From a checkpoint of a small contrastive audio-text model.
Model: 4.45M parameters, log mel input, encoder arch tc_resnet, encoder activation relu, encoder depths [2, 4, 4], encoder widths [128, 128, 128], text encoder width 128, text encoder layers 6, text encoder activation swiglu.
Training: 11400 steps, batches of 512.
Rows from block 5 of the audio encoder of a small contrastive audio-text model, named by matrix and row number. Rows with one number belong to one channel. Each number is 500 + 40 x the weight over its row's rms, rounded and kept within 0 to 999. All counts start at 0. Numbers have three digits each.
After each channel's rows are labels from the 100 clips, of 14848, where the channel reaches its highest value: "responds to" is what is common among them. Only what is clearly more common there than usual is listed. The data: babble in 24 made-up languages, each with its own sounds, syllables and stress or tones, from a formant synthesiser.
# convs0: first width-7 conv (encoder.blocks.5.convs.0.weight, 128x128x7, each kernel summed), inputs 64-127
# convs1: second width-7 conv (encoder.blocks.5.convs.1.weight, 128x128x7, transposed, each kernel summed), outputs 64-127

convs0.16:496427472446517483510537484417584487460500552433458452416456495494493497476423502470525497489506488450515565536485581494466457519464481481509474481501503529494512481475497527596564482501472481
convs1.16:526555541492488456423512507464441530472482480522458545460529497557544478480484529525498494463560445464464450405457505486429512529536541475507445510481503520510486491518486518469503506522447475
responds to: /k/; /k˭/; /w/; /h/

convs0.84:538523529490491408420491486506524502486523464451498526572487453479486436492569510392530499420546515531520565487494518477486573464514514523551502457486465452538503494505488494475631460508509575
convs1.84:575466436515454433479491465510444520453515472410494495517459420494461401486479416463516529519516436458471506447558515457468442445478495536475499532445495422476490455440417492504524513489494456
responds to: /k/; /ǃ/; /ɨ/

convs0.79:507403510482521521513507500518510443491477470595511508574377530470548500525449511488449492505486576441496493595453493535442516496384550497457446536456470422486462497464568479503481514493543524
convs1.79:512451526492510479518449543464490437445480483515598463488416467501517466506435543505489544522444546427476485482560498486450512513443542492498458501503457386474504535515601523479497518517554471
responds to: reverberation; prosody: no stress; /ɪ/

convs0.59:531516457466458456502508644519457498441530594504527442515501532494513397513466440484546489587521547528476484495496570497494455538481554476487506470545502476470473487504548505544457560489502499
convs1.59:420439516504461461453528465600391455507528458489588449501452496520563406502525458600549497538509505514522493496461503470455515592525552556561467506496509481517482515507545510421459542537450475
responds to: /ə/; /ç/; clipping

convs0.61:543538499602527474486515640488465453518574460501505458551446508480478552465525497500543500489432503532494492536429544427455495529445452526427513482503496391491504503497485474472513478539480515
convs1.61:503477449481582527411479450507460499544479524511486500502504535504510537524510528542518527557508515417493504567455536527483545450505563474492516456513478469467476497547515461423475486476515503
responds to: reverberation

convs0.48:503468611509424511459498719504531452467495432489474481456536474547537474492498477494476515491554482582460455458504487522500504496479502513512469512539437485471484488486480552419442501528454463
convs1.48:510539512497475509453563569479494459467463536532476496526546503467464488440525501488493498436474485542500478536447488542523512467530489523480576488516472511450496460457516448328497493459507502
responds to: reverberation; /k˭/; /k/

convs0.58:488541540506477536466523580560447517528492565490444464521404493459526455526504497449528508513532479485514528531443482444531472566485541488491548478482510502499488530537452494439515522526502497
convs1.58:491465579528510478467481484508432496534588506438443515455503509507463543452486499583569470565466498460533521492505518503516504422502428550496521569519487471447480568541527539468517492511471475
responds to: reverberation

convs0.87:519470501486523503515472483532562443507490464589467457474467494521482456495439508504482471504501579496455524543416503551389506562397546475469387501507445479473481492515531548532457531460499453
convs1.87:507292479521519466483550495517501507514510463519509492485488487529464478506423515474527551470416532507489517521551453510422494492395526515471467495585503394481486514509538555550491517493496473
responds to: reverberation; /t˭/; prosody: stress on first syllables

convs0.120:459466526486501527492517526473470484491524481493473564463460518474504522481482483517493549488477436487481509476401425493510542469483480508490499495500464397467485534443425476499556433485502587
convs1.120:502499498446385436487432465521437518445461500500562467477543451475476486542500495532521482514426513469506425511488439431473467485511534460485537516462491518509432469494452538532499469489484443
responds to: reverberation; /æ/; /aɪ/; /ɨ/

convs0.85:492553481445528477511540469547487524533562473433494542482536495466505469526408485478528482512518489447467440524468500519428491476457537444474462451463452518516513516474354560548545477467500445
convs1.85:555551487559525498509516496474478517546515496397478569520577501563451501496506497485504539599511488481486517442529518438437483527482455543532518469571470532442432468534458476522498500466503453
responds to: /ǃ/

convs0.36:496488466552515556517561460425437509467487505462475525519570479585503506467510382454432491479547537431514532479521573430487489441538518487557429507424519466534500562478540558485495531506559527
convs1.36:510442493559531588505518517464515543491506389467504522485470451468464444568465488426481515558504459475499424439536529478499423569512546479458472470462486451482480438511496444595452522508508471
responds to: /k/; /ʊ/; /k˭/; /w/